config.toml
encoder_arch = "convformer"
train_examples = 147500
encoder_activation = "quick_gelu"
encoder_widths = [80, 160, 320, 640]
decoder_norm_position = "post"
decoder_activation = "gelu"
decoder_drop_path = 0.15
decoder_connector = "mlp"
residual_init = "scaled_by_depth"
learning_rate = 0.0014
adamw_lr_other_params = 0.0008
weight_decay = 0.1
adamw_weight_decay_other_params = 0
Rows from block 7 of the image encoder of a small encoder-decoder image transcriber, named by matrix and row number. Rows with one number belong to one neuron. Each number is 128 + 24 x the weight over its row's rms, rounded and kept within 0 to 255. All counts start at 0.
After each neuron's rows are labels from the 100 images, of 14976, where the neuron reaches its highest value: "responds to" is what is common among them. Only what is clearly more common there than usual is listed. The data: numbers of one to four digits printed on busy colour backdrops.
# fc1: MLP up (encoder.blocks.7.mlp.fc1.weight, 1920x320), inputs 107-213
# fc2: MLP down (encoder.blocks.7.mlp.fc2.weight, 320x1920, transposed), outputs 107-213

fc1.85 [136  86 182 112 113 118 110 143 136 150 118  98 193 213 144 159 117 177 123 149 100 155 150 133 154 146  96 150 134 142 152 105 101 136 116  80 131  68 132 132 171 107 113 150 142 131  98 145 125 136 168 153 133 132 125 111 101 115 126 110 136 165 144 158 124 127 140 165 104 103 124 157 116 142  91 144 115 159 151 116 144 122 138  99  75 125 127 115 146 134 131 159 158 161 185 144 117 168 113  57 120 146 160 129 119 154 123]
fc2.85 [155 116 128 132 147  71 150 168 126 120 101 126 127 108 192 158 146 145 114 117 102 142 105 126 118 159 139 122 129 111 146 149  90 144 100 104 124 120 128 141 101 110  95 161 113 138 148 136 113 133 131 112  85  54 104 142 125 136 122 154  83 105 126 139  68 106 148 113  87 154 100 122 137 144 159 163 107 137 105 108 140 142 134 159 112 114 145 102 131 141 164 127 146 103 109 133 120 101 147 154 121 124 146 123 132 181 145]
responds to: the digit 7; last digit: 7; first digit: 7

fc1.374 [135 120 150 111  99 115 124 137  92 113 132 149 145 141 100 119 146 115 145 162 150 140 155 109 151 131 181 105  79  71 145 130 136 121 115 127 105 182  89 120 135 164 130 117 158 104 115 146 137 110 137 146 155 106 141 171 150 133 176 123 124 110 131 125 107 135 134 119 147 139 117 145 149 123  89 104  97 130 125 138 187 126  76 118 150 135  92 110 114 156 124  49 151  90 138 156 142 112 171 146 162 128 127 192 176 114 137]
fc2.374 [124 124 125 124 115 117 156 132 150 131 113 123 145 125 137 128 188 125 131 118  94 124  90 141 119 128 125 148 141 118 125 113 142 103 124 117 124 143 118 166 125 144 139  90 131 149 139 145 139 180 106  91 215 142 118  77 140  58 108 115 152 126 117 123  97 111 105 153 131 157 151 113 142 134 119 146 138 102 113 118 135 158 161 175 117 164 104 126 112 125 108 113 139 124  94 137 124 128 183 125 126 119 112 131 135 130  64]
responds to: the digit 9; first digit: 9; first digit: 0; last digit: 9

fc1.404 [126 164 118 116 135  83 136 132  94 126  87  95 117 108 136 169 131  94  68 122 102 141 128 107 103 154 171 127 105 118  96 174 165  89  95 136 157 163 131 148 183 148  92 105 115 120 131  87 101 176 102 107 133 133 185 151 168 125 105 149 147 123 139 145 133 145  79 154 103 118 114 123 107 158 108 154  68 162 131 120 101 145 162 138 138 160  90 110  89 118 151 142 148 116 139  96 130 129 152 119 110 141 179 133 165 159 129]
fc2.404 [146 123 125 131 133 166 113 127 118 169 142 128 123 157  94 139 110 129 130 108 148 123 183 144 134 165 123 142   7 155 135 140  91 128 157 139 145 146 171 108 159 128 149  94 117 169 119 119 107 165 130 136 120  93 125 120  94 159 131  73 106 131 102 134 185 142 128 137 130 103  74 128 133 119 115 142 109 121  77 140 119 115 121 121 146 119 142 162  90  97  76 114 114 125 131 100 173 135 114 136 171 122 121 147 107 142 120]
responds to: the digit 4; last digit: 4; first digit: 4

fc1.234 [125 131 137 106 138 128 167 143 142 113 133 118  96 119 122 124 128 136  86 103 143  95 118  95 142 152 106 131 128 148 134 116 116 110 143 113 146 130 129 167 144 158 115 116  87 161 151 128 141 119  91  92 154 115 141 113 106 127 106  65 106 113 124 101  90 108 126 116 125 141  97  97 149 144 118 131 162 162 126 125 156 112 133 121 109 140  84 167 169 153 155 100 151  86 113  80 130 129 151 131 143 148 134 114  90 136 141]
fc2.234 [117 112 149 140 131 170 114 144 158 165 113 118 147 105 107 147 109 114 131 124 105 162 120 124 145 136 187 140 128 132 114 132 168  71 160 140 114 138 102 111 101 139 114 137 138 127 102  84 111 137 114 126 173 156 127 129 132 179 184 105 135 127 118 107 157 102 148  68 158 171 166 113 118 135 121 142 155 124 132  88 154 107 132 151  95 180 134 158 130 143 116 116 111 121 122 136 102 162 109 126  84  99 111 128 124 154 140]
responds to: the digit 7; the digit 2; last digit: 2; last digit: 7

fc1.558 [124 135 159 141 127 149 109 111  92 105 105 111 142 106 118 126 109 103 130 124 121 155 143 173 149 120 169 127 136 117  98 161  76 150 108 138  95 147 130 117 120  94 156 180 136 115 202 155 114 174 111 132 113 166 134  79 149 107  92 121 152 121 130 131 118 103 170 156 117 120 111 162 148 108 152  98 104 132 123 135 132 169 131 105 123  91 185 129 102 121 151 147 115 111 152 144 138 119 129 134 115 119 143 127 132 122  90]
fc2.558 [121 138  94 114 108 139 115 104 163 140 142 130 150 124 182 147 153  71 140 112 121 106 133 122 115 115 137 123 156 153  86 128 133 142  89 107 141  92  87  87 180 119 130 185 194 156 132 126 122  88 102 112 159 142 140  80 133 168  99 147 115 141  71 122 102 131 164 102 147  88 114 139 130 114  88 171 102 159 154 116 127 114 145 106 117  78 133 132 147 131 108 126 106 151  76 130 122 124  57 144 146 115 130 137 124 164 134]
responds to: length: two; the digit 7; last digit: 4; first digit: 7

fc1.162 [134 145 107 136 126 110 153 126  67 152  89 130 149 139  94 136 114 105 133  90 143 128 113 103 133  78 145 102 107 145 136 173 108 131  77 143  95  92  98 135 167 106 110  87 106 158 172 110 160 145 130 146 157  92 104 140 189 127 124  78 126 108 134 109 119 155 179 148 107 149  90 141  80 108 126 134 149 113 148 137 102 186 136 151 123 156 142 107 105 146 176 170  89 121 163 100 141 153 127 114 120 126 153 103 123  95 133]
fc2.162 [122 136  98 137 150  80 119 115 144 156 116 136 148  81 149 129  85 146 154 106 132 106 112 117 110 130 135 135  50  83 123 150 115 126 177 118 117 113 112 141 185  97 109  92 100 158 101 173 162  87 130 123  87 128 106 157 137 113 195 115 130 138 111 138 143 122  93 145 121 174 127 106 157 144 129 129 123 107 140 151 149 106 133 110 121 138  97  88 134 109 191  87  83 105 128 132 137 117 200 135 123 144 112 130 103  99 153]
responds to: length: four; the digit 0

fc1.49 [133 110 100 139 168 127 124 138 100  74 108 159 139 141  69  92 130 150 145 163 143 118 138 133 138 124 111 123 103 159  92 149 123  86  99 128 137 150 168 130 131 172 106 144 163 106  97 148 133 133 135 140 128 105 108 158 104  90 156 126 114 129 116 134  92 170 128  72 131 138 107 183 134 101 112 135 136 156 126 159 112 138  96  79 114 157 125 122 134 131 129 104 103  81 137 152 131 140 138 143 112 139 153 124  93 101 131]
fc2.49 [131  91 117 143 113 104 118  84 147 180 149 130 156 138 112 109 161 151 126 117 104 111 125 136 122 124 108 146  89 132 116 128 153 143 163 116 112 112 114 181 125 156 132  69 103 107 144 149 150 183 122 146 155 111 150 139 115  62 131 143 196 117 102 121 112 124 140 153 126 177 177 121 121 194 132 112 135 102 111 143 112 142 130 183 140 165  97 135 117 126 139 126 149 156 118 119 124 122 195 135 134 127 115 158 135 120  96]
responds to: the digit 5; length: three; first digit: 5; last digit: 9

fc1.508 [156 162 150 115 120  76 142 137 151 121 118  84 104 129 133 157 170 115 141 144  76 149 130 144  95 145 138 121 131 128 141 171 131 100 131 145 132 126 111 138  89  71 142 110 140 121 102 149 132 113 118 105 137 107 133  97 161 170 129  65 174 141 118 147 113 147 151 116 139 108 109 172 114 121 141 129 116 159 142  99 111 146 119 131  63 130 134 176 142  95 112 160 131 123 138  95 143 133 136 103  82 137 150 101 179 149  98]
fc2.508 [115 146 106 129 124 104 161 112 160 167 111 136 127 135 102  93 162 151 116 130 117 101 149 133 118 151 111 129 136  70 115 141 112 120 118 112 127  99  85  93 173 100 126 175 131 149 120 170 152 110 122 144 113 182 152  99 143 104 123 124 103 117 117 109  91 151 121  73 129 156 122 120 172 138 174 141  73 144  84 111 170 124 109 184 139 122 115 125 118 141 173 122 123 137 136 152 104  82 115 145  80 133 133 167 105 157 145]
responds to: the digit 7; length: four; the digit 1; last digit: 7

fc1.78 [133 103 156 141 132 114 114 127 171 121  81 113 143 152 178 144 123 104 150 107 127 121 139 151 132 141 141 126 134 139  92 147  94 118 103 111 117 127 159 114 100 161  89 102  95 111 193 156 106 106 123 152 185 144 110 117 141 136 119  77 142 129 160 128 178 122 173 129 137 182 107  73 103 145 131  99 138 114 147 159  90 153 146 153 112 125 123 114 133 108 131  96 164 150 122 168 123  94 127 131 136 114 108  91 154 103 166]
fc2.78 [121 118  99 139 136 136 126 138 126 143 107 129  86 127  76 132 159 172  89  88 114 128 118 157 159 169 110 131  67  93 133 152 137 141 101  98  99 119 162  90 111 150 127 180 124  81 142 139 176 127  69 109 109 191 123  95 151 145 129 190 147  65 112 120 153 148  92 109 123 116 139 137 150 126  85 127 144 129 129  98 110 101 110 120 110 124 136 127 160 148 164 135 125 124 132 143 145 167 119 110 161 121 120 119 136 129 159]
responds to: the digit 1; length: three; last digit: 1

fc1.289 [ 86 140 141 120 149 101 144 131 142 128 147  83 145 140 108 168  90 121  71 122 101 115 108 168 102 148 141 141 141  99 157 143 144 144  96 120 181 159 130 102 150 109 179 126 140 151 152 118 122 123 108 150  97 101 118 105 173 127 180 130 151 134 161 144 130 137 127 166  87 128 174 136 117 120 155 123  96 145 167 153 121 162 148 113 109 151  95 143 114  85 128 137 111  81 143 131 112 108  98 159 111 102 135 104  93 136 177]
fc2.289 [137 141 123 104 123 182 172  98 149 100 119 129 119 105 136 110 148 138 159 140 100 121 138 121 100 148 125 123 156 128 172 123 132 131  82 115 127 122 180  87 106 150 192 219 161 147 116 119 153  90 115 111 124 166 132  92 131 151  78 102 107 144 109 144 132 115 141  98 111 154 111 127 122 120 119 114 118 121 121  94 144 131  96 187 135 115 145  77 151 133 155 139 135 125 120 120 148 134 151 143 161 120  97 154 135 132 128]
responds to: length: two; on a plate; last digit: 1

fc1.760 [135 138 101 126 104 111 131 178 117 132 134 153 169 148 130 120 166 137  72 116 155 186 146 121 105 125 107  93 121 155 133 118  94 121 119 119 155 120 125  96 133 175 143 124 111 135 116 113 164 163 114 115  86 133 166 114 114 139 166 100 132 121 155  97 137 118  91 157 119 133 137 126 100 133 115 153 158 130 122 116 136 124 127 126 130 120 127 141 145  64 113 119 149 161  90  95 107  61 135 168 163 124 139 128 108 129  89]
fc2.760 [130 121 111 125 140 187 107  88 123  92 135 107 137 145  93 166  96 135 157 104 153  87 116 128 159 135 119 136 133 134 134 110  83 110 129 126 124 109 191 142 110  95 129 116 148  97 139 137 116 184 142 132 122 135 147 112 158 159  86 126 123 123 109 164 132 126  81 208 132 117 133 140 111 141 147 110 108 124 143 164 124 147 108 118 134  75 147 128 116 140 110  88 153  93 108 138 128  94 165 126 157 145 126 133 157 115 107]
responds to: the digit 5; length: three; last digit: 9

fc1.474 [131  90 152 157 129 123  88 104 129 111 117 134 136 105 181 172 134 152 164 102  93 102 153  98 115 160 165 107 130 125 101 139 124 123 157 147 131 118  87 140 112 150 115 139 160 110 123 107 159 136 114 127 111 114  90  78 110 154 157 153 117 126 138 120 161 163 155 151 168 105 129 180 117 125 161 134  88 137 101 110 155 156 129 100  75 138 111 135 139 106  80 126 106  91 148 126 129 125  86  98 166 126 152  97 138 196 132]
fc2.474 [153  97 154 136 102  78 161 125 146 127 159 115 128 126 162 125 160 143 100 106 101 113 156 148 123 124 129 129 123 107 154 130 117 156  94 114 150 102 190 139 121 152 101 113 149 140 125  72  94 173 160  82 137 158 128 178 126 119 110 160 106 141 143 102 116 162 151 170 133 119  93 103  93 145 108 141 153 141 113 137  77 143 122 120 119  99 165 148 109 158 133 130 135 139 127 125  73 155 154 160 110 149 123  81 112 149 139]
responds to: length: two; the digit 4; first digit: 4

fc1.267 [130 124 130 161 104 128 126 162 156 111 131 122 159 120 118 177 138 126 144 113 154  89 138 141 121 151 105 121 130 125 154 146 133 160 126 183 105 138 132 103 144 136 132 128 102 126  95 111 117 143 143 175 125 135 140 104 113 149 135 115  97  97 133 128 165 124 148 172 117 122 135 156  98 169 129 144  83 164 185  93 104 149 126 170  93 178 146 116 119 159 126 135 130 125 144 134 140 126 163 149 125 117 111 121 112 125 129]
fc2.267 [118  96 138 108 129 134 162  87 151 138 126 115 102  85 119 123 154 130 138 119 111 146 125 128 118 123 138 131 118  88 157 125 127  83 131  77 121 152 154 103  69 143 169 137 131 132 122 132 137 181 122 130 136 151 135  92  99 125 101 190 143 164 109 143  85  96 135 102  86 124 110 122 139 165 112 142 136 122 102 121 142 131 144 138  77 156 113  95 117 115 102 126 106 141 130 118 142 117  97 143 134  87 106 171 125 148 150]
responds to: length: two; last digit: 5; first digit: 5

fc1.455 [125 135 127 148 119 105 117 165 114  99 137 133 123 131 122 105 163 150 129 120 114 110 135 144 112 139 153 132  80 181 107 120 110  95 121 148 149 136  96  86 114  83 138 104 115 148  81 153 128 131 121 122 153 143 127 146 121 115 123 109  72 128 119  70 152 140 122 127 134  94 130 120  96 129 185 153 143 139 109 170 176 124 135 105 161 155 107 155 141 117 141 123 130 100 110 111 137 144 149 120 147 130 145 104 170 138 155]
fc2.455 [154 141  93 140 118 168  89 126 134  64 113  99 128 125  99 171 131 138 106 128 138 106 109 127  94 113 101 121  97 126 150 140 103 124 120  99 132 137 163 131 102 129 118 151 143 127 143 119 152 167 123 126  96  49 152 115 143 124 145 124 121 121 195 133 124 100  92 120 140 121  82 127 150 120  34 164 118 152 136 137 154 126 176  88 138 141 134 115 129 127 131 104 169 137 132 135  88  97 190 137 125 128 124 129 105 143 125]
responds to: the digit 4; the digit 0

fc1.655 [133 131 110 136 119 141  80 158 128  97 126 158  94 134 114 114  92 112 126 111 135  98 132 135  79 158 145 134  45 116 101 173 130 149 160 138 147 103 111  84 152 153 139 122 140 141  91 138 118 136 108 124  82 105 150 145 128 134 153  73 119 100 134 168 115 154 145 113 127 144 128  92 158 131 106 111 137 119 110 122 113 154 133 115 129 164 131 144 117 102 117 159 138 170 174 126 177 159 117 157 133 133 136 156 102 105 116]
fc2.655 [151 117 177 128 142 164 120 129 115 145 133 119 166 144 140 109 123 159 108 142 179 107 211 125 152 153 102 124 179 121 125 135 125 160 109 125 123 119 116 109 100 103 136 125 115 135 151 138 153 105 151 133 162 145 119 114 108 120 161 136 108 200 130 108 156 116 130 114 114  99 110 126  91 117 145 153  59 158 147 136  95 126 116 112 102 112 128 124 116 106  79 151  99  98 139  92 108 103  82 160 113 116 127 112 137 136 147]
responds to: the digit 4; length: four; last digit: 4

fc1.273 [127 138 133 151  77  92 101  82 115 124 159 111 107 138 137 186 110 148 138 129 107 133 151 129  92 125 138 102 162 117  84 157 115 139 144 139 164 103 112 135 109 103 126 144 156 128  63 121 134 155 139 134 115  95 108  85 118 158 132 124 108 158 111  98 160 101 137 138 143 142  81 143 110 142 125 148  98 124 120 109 151 108  88 130 151 135 115 130 123 122  94 145 130 136 146 141 144 136  63 133 122 129  79 144 148  95  99]
fc2.273 [129 106  90 125 120 162 104 128 141 105 132 150 114 131 133 140 124  94 119 109 108 106 117 130 111 137 131 165 165 108  99 139  76 124 122 124 105 141 115 142 141  62  87 191 132 157 118 155 101 104 130  89  84 167 131 145 123  84 105  96 130 131 118 118 109 131  91 127 133 142  82 151 141 136 150 170 109 136  88 108 149 147 127 117 141  60 153 149 149 186 148 101 120 136 101 142  92 100 127 145 143 169 121 138 138 177  72]
responds to: the digit 7; length: four; first digit: 7

fc1.319 [126 122 126 109  99 133 121 138 154 132 133 143 129 110 182 122 164 165 113 128 114  93 139 112 131 147 135 125 159 153 121 124 150 170 143  73 110 126 139 129 154 102  86 187 138 137 132 133  86 129 133 155  95 116 132 107 162 128 147 113 155 146 116 144  66 128 112 132 136  95  99 168  97 111  59 133  95 121 200 160 122 115 130 120 135 180 100  92 125 120 158 109 101 142 127 118 151 122 118 117 153 126  93 168 114  98 166]
fc2.319 [128 122 152 123 108  86 190 123 123 148 133 127 132 106 102 112 165 148 134 174 137 159 133 113 129 163 123 127  44  98 169 127  92  95 104 129 127 158 100 153 131 140 188  51  85 144 142 140 156 142 131 130 145  98 116 104 102  71 106 147 110 166 134 147 112 119 148 129 114 110 150 135 129 112 140 119 103 104 126 146  99 129 133 163 128 128 155  70 118  91 146 147 164 167 136  99 144 110 140 133 123 117  86 110 129 159 112]
responds to: length: two; the digit 0; first digit: 0

fc1.505 [123 135 198 164 123 177 129 163  65 109  90 151 150 147 113 125 177 103 114 130 153 106 103 127 149 166 153 160  95 116 151 161 114 105 126  84  68 161 137 148 113 114 174 103 112 130 176 138 131 122 108 102  93 119 119 164 143 126 148 109 126 127 148 119 136 112  91  84 135 103 168 137 137 152 163 135 128  67 134 124 104 152 118 149 106 119 121 118 131 159 114 134 162 152 128 172 112 167 144 120 142 122 118 131 155 106 129]
fc2.505 [131  96 136 141 111 174 126 123 134 116 136 144 123 142  79 116 147 142 113 137  82 118 138 120 138 141 105 121 143 151 131 135 149 131 129  90 131 107 190 131  99 182 100 177 176  83 119  79 165 140 138 111 139 148 128 135 123 189 143 180  89 125 124 128 147 119  89 141 101  99 121 111 114 143  74 132 167 158 124 110 105 137 128  91 119 136 137 147 130 154 115 110 178  95 149 110  96 170 106 105 139 120 115 124 132 172 176]
responds to: the digit 1; length: three; last digit: 1

fc1.369 [145 138 153  98 156 130 129 129 144 120 123  82 122 115 116  96 133 130  94 204 114 151 117 163 135 137 128 132 132 147 140 159 116 105 131 149 148 158 106 180 153 122 147 164 138  99 120 114 186 112 134 118 104 106 112 110 136 153 145 118 131 114 124 149 113 122 125 110 108 119 119 121 136 119 122 163 119 117 124 109 131 113 108 119 115 143 100 142 170 123 156 119 138  64 100 150 122  53 128 109 141 167 135 134 161 181  88]
fc2.369 [ 87 123 118 129 130  48 149 127 114 160 118 134 128 145  80 123 163 140 112  64 122 143 132 106 127 167 107 115 113 117  93 128 107 117 176 100 109 135 110 170 140  98 131 178 127 138 118 130 140  98  92 126 128 174 121 106 166 114 108 112 138  94 153 116 128 149  82 117 108 119 140 140 177 131  84 127  98 158 117  99 140 110 142 199  86 171 138 118 126 131 188 148 135 127 142 136 138 148 100 133  96 134 120 164 128 167 142]
responds to: the digit 1; length: three; first digit: 1; last digit: 1

fc1.377 [118  88 165 144 130 167 109 136 109 103 105 147 113 146 103 120 121 140 143 163 149 134 146 162 152 166 108 137 118 153 120  90  93 110 150 138 109 112 132 156 137 169 118 150 120 149 140 132 167 117 125 118 135 121 129 118  86 124 145 139  91 130 123 148 131 111  78 155 109  87 100 103 152  98 153  96 121 106 132 121 121 112 162 137 132 112 140 145 130 135 136 104 140 136 184  93 148 127 150  85 149  96 142 125  72 146 120]
fc2.377 [142 126 148 124 123 118 118 131 144 136 119 104 154 176 123 150 183 119 126 126  88 127 116 118 122 153 111 117 159 133 103 144 132 115 164 113 148 156 123 157  66 130 135 138 122 124 103  27 129 167 113 132 151 175 100 169 128 161 102 174 108 125 113 123 146 127 121 167 120 100 112 123 100 121 116 151 120 149 105 136 120 113 112  98 148 103 100 148 141 119 101 155 140 134 120 125  92 175  68 101 102 145 126 117 139 178 150]
responds to: the digit 1; length: four; last digit: 1

fc1.135 [151 116 141 165 118 135 120 146 109 114 121 106 140  91 122 140 121 131 130 127 135 135 114 153 156 107 132 108 128 152 143 121 178 108 151 132 106 150 154 152 119 165  93 126 124  96 122 125 136  66 128 100 184 129 112 131 134 150 103 130  94 122 147  91 124 182 140 129 131 118 113 103 146 122 157 139  94  97 139 156 107  81  78 140 151  82 122 111 151 101 157 104 142  88 104 165 131  88 149 128 160 135  84 114 120  84 123]
fc2.135 [118 142 146 122 111 149 121 101 135 170 148 155 120 109 102 154 156 129 130 106  97 123 118 116  76 143 142 158 108 141 135 128 154 119 107 125 131 100  95 113 158  62 104  76 160 143 142 137 137 130 101 151 130  80 140 114 112 100 134 100 174 120 107 139  75 105 129 107 115 151 177 104 115 159 118 110 149 134 109 137 159 129 122 125 135 159 121 121  97 118 132 114 139 171 121 114 117 100 132 147 143 115 117 150 142  88 156]
responds to: the digit 5; length: three; first digit: 5; first digit: 6

fc1.562 [111 166 135 137 130 147 139 167 123 109 110 131 165 105 119 157 124 121 112 111 155 104  78 150 122 143 133 117 167 126 131 154 138 143 120 112  86 178 136 127  75  96 147 120 122 127 160  97 145 138  88 139 118 112 113 120 138 134 146 123 159 118 184 126  96 113 129 129 122 102 139 100 115 114 116 137  88 128 134 148 134 141  89 117 172 146 113  85 113 103  90 176 104 131 167 133 128 156 168 133 119  79 111 119 116 141 171]
fc2.562 [131 111 111 112 117 185 109 109 151 117 156 130 114 129  81 122 145 110 138 143  96  89 149 128 119 145 130 145 111 116 161 128 135  96  94  92 116  98 172  54 170 135 160 138 163 168 124 134 128 136 109 120 153 124 157  98  96 107 133 122 134 158  86 139 129 123 154 107 113 110 127 144 101 138 114 129 128 141 116  77 111 137 119 143  91 144 155 131 111 187 113 124 115 153 115  94 159  96 112 139 157 113 113 152 125 131 143]
responds to: the digit 5; length: two; last digit: 5

fc1.347 [136 142  97 125 145 161 144 171 140 123 125 124 138 152 138 167 174 172 125 111 143 144 124 149 136 155 120 105 141 115 128 131 155 128 187 114 132 156 103 124 148 140 124 119 113 117 119 135 128  82 109 157 151 149 156 109 163 149 124 140 102 150 107 147 109 150 113  79 153  94 131 107 185 116 186 132 129 113 121 110 108 127 135 150 138 121 143 135 131 116 126 114 116 140 137 179 135 147 162  96 160 149 144 136 149 123 117]
fc2.347 [143 170 164 126 126 190 175  86 119 133 141 133 152 121  66 140 122 141 107 128 119 139 105 135 125 119 180 139 137 145 135 131 148 145  73 133 145 105  90 147 123 130 122  74 173 126 148 170 135 128 130 117 145 148 111 118 115  90  97 113 168 113 131 133  91  90 140 147  92 142 171  89 129 137 136 108 138 135 112 123 137 111  94 100 131 151  78 120 137 158 156  93 131 122 151 143 114 129 135 145 164 129 119 136 134  91 172]
responds to: the digit 5; first digit: 5

fc1.325 [116 183 134 105 111 127 137 104 110 165  93  79 109 130 110 110 135 112 104 127 162 130 146 170 123 134 130 131 106 129 127 149 123 146 135  99 131  87 161  85 167 107 102 103 125  81 132 148 159  89 101 113 112 157 128  98 158 118 136 105 164 103  95 114 152 109 109 153  77  96 111 120 136 123 118  77 117 123 160 117  89 113 166 122 106 162 112 116 127 166 135 145 128 103 129 135 107 134 141 112 110 136 112 101 125 139 114]
fc2.325 [134 157 142 111 157 108 120 153 108 164 116 134 145 110 137 156 142 106 122  83 132 148 113 116 130 121 106 111 179 126 103 138 135 168 126 125 142 127  41 128 164  82 121 166 158 121 100 158 129 113 127 120 138 157 136  93 159 136 120 140 139 109 108 122 116 131 117  34 146 117 121 134 173 159 106 133 106 131 151  99 117 104 119 136 161 124  90 139 138 105 107  95 129 103 140 131 129 123 115 125 133 116 161 130 119 147 102]
responds to: the digit 1; length: four

fc1.387 [141 119 148 158 114 161 132 128  93 100 135 125  90 128 141 115 105 163 154 120 105 119  75 117 133 143 133 119 143 106 100 117 104 123 123  80  61 104 131 121 113 124 108  78 113 118 158 160 120 124  77 135 135 146 106 119 134 143  86  75 127 147 154 120 150 130  96 137 143 151 151 166 128 138  94 151 131 143 123 131 118 160 101 128  97 140 127 145 131 120 152  97 117 141 135 157 147 184 131 127 133 177 139 105 153 142 121]
fc2.387 [127 111 142 125 113 134 136 121 133 153 112 141 141 154 129 122 150 119 148 159 134 130 153 135 132 136 132 153 110  90 148 149 131 111 132 110  96  96 124 135 196  98 151 109 131 104 114 161 151 114 107 166 110 132 136  96 129  66  96 127 154 153  99 149 153 101 129 139 119 138 147 117 123 100 169 152 127 126 135 128 131 128 133 146 125 141 139  91 106 141 172 110 105 173 122 174 144 120 207 134 108 105 125 137 126 115 170]
responds to: the digit 9; last digit: 9; first digit: 9

fc1.206 [145 149 136 133  78 153 115 163 121 125 133 126 162 115 130 162 123 117 137 124 154 136 104 124 105 133 110 140 130 131  99 165 136  98 120 103 105 157 112 110 145 121 166 138 102 154 140 117  62  75 150 133 102 158 118 100  99 156 107 124 120 143 138 145 118 124 154 128 117 133 163 113 100 181 131 136 111 101 119  97 125 111 104  99 154 101 116 110 150 111 136 109 162 128 114 121 166 202  92 143 111 128 112 114 151 118 113]
fc2.206 [124 175 136 112 149 129 147  95 146 112 128 105 140 137 101 120 111 147  92  85 158  98 174  98 118 133 120 125 105 147 152 113 129 185 138 135 129 115 122  66 132 133 129 133 107 129 137 157 163  88 113 124 142 141 107 135 144 153 138 129 141 199 186 121 109 145  87  92 122 114 146 134 139 113 119 137 117 122 105  96 153 127  92 180 127 182  97 130 134 116 127 149 144 104 114 136 125 118  91 114 134 137 138 155 136 107 168]
responds to: the digit 5; length: three; last digit: 5; first digit: 5

fc1.468 [130 141 126 122 130 105 151 151 143  80 158  90  82  74 155 156 163 138  90 123 147  97 118 165 147 196 107 152 149  85 157 150 147 133 115 113 101 156 124 136 151 127 111 141 156 136 126 150 137 139 141 123 136 113 175 130 152 140 125  90 156 164 124 144 147 129 142 131 136 112 140 162 103 110 129  87 124 106 104 136 103 148 106 122  66 123 124 130  94 119 167 140  79 145 145 142 127 138 118 151 120 118 177 106 141 143 106]
fc2.468 [129 113 130 128 131 127 150 143 140 151 135 151 131 161 118 106 163 121 169 108 106 165 118 127  96 139 151 131 121 136 157 141 113  97  94 111 104 129 163  91 107 106 170 113 134 151  96  83  92 147 118 149 169 108 107 133 126 126  93 190 106 110 126 162 115 129 119 137 106 113 110 129 122 166 126 155 178 121 101 105 131 132 148 143 133 121 147 114 115 140 121 134 127 139 138 122 128 157 193 130 132 133  93 134 123 143 124]
responds to: length: two

fc1.489 [130  94 158 121 150 156 161 156 105  97 107 131 128 123 108 136 133 145 171 110 104 146 125 137 123 114 104 117 104 109  95 133 135 117 128  96 128 133 141 120 147 138 128 144  99 164 140 128 133 117 104  91 116 139 110 150 127 141 127 109 109 133 123 108 139 122 124  98 101 122 148  91  95 130 133 114  97 119 160 165 114 129  95 123 138 115  76 130 115 123 124 132 113 143 101 105 131 164 116 128  92  71 146 132 130 107 167]
fc2.489 [104 117 159 145 159 137  53 148  93 176 112 127 169 116 132 138  86 148 138  85 118 136 113 129 143 142 119 105 116 154 118 124 124 103 149 121 126 129 129 122 138 140 103 135 123 129 112 143 124  81  98 114 132 167 106 145 145 117 130  57 152 109 109  89 130  98 104 118 148 176 117 133 130 167 101 146 142 140 118 148 128 134 123 128 101 195 138 178 122 129 127 139 144  92 110 137 121 141 150 137 128 142 121 144 112 155 130]
responds to: the digit 1; length: four

fc1.111 [158 149 122 121 116 127 117 169 144 120 145 185 121 123 124 109 151 162 119 149 129 126 118 132 115 178 136 112 139 112 131 136 147 152 155 135 116 143 107 137 135 159 106 183 156 147 124  93 105 105 147 160 163 122 127 152 125 129 149 137  60 115 151 106 110 146 143 118 151 141 136 100 136 137  90 139 154  95 144 117 130 111 122 122 108 127 127 138 144 115 118 103 140 146 142 127 155 107 176 141 177 148 132 162 130  68 136]
fc2.111 [124 141 150 128 115 165 146 109 115  76 143 109 133 125 158 114 140 150  89 146 126 105 149 127 142 105 122 126 184  92 149 155 113 146  82 132 130 102 144 130  62 139 131  89 147  86 128  99 139 125 139 111 119 193 117 116 118 106 102 165 135 117 158 139  90 129 190 111 112 108 144 106 143 118 151  95 103 136  99 115  96 119 114 113 144 130 114 115 172 150 137 133 141 126 163 114  76 163 114 140 146 109 135 102 132 133 157]
responds to: length: two; first digit: 2; first digit: 3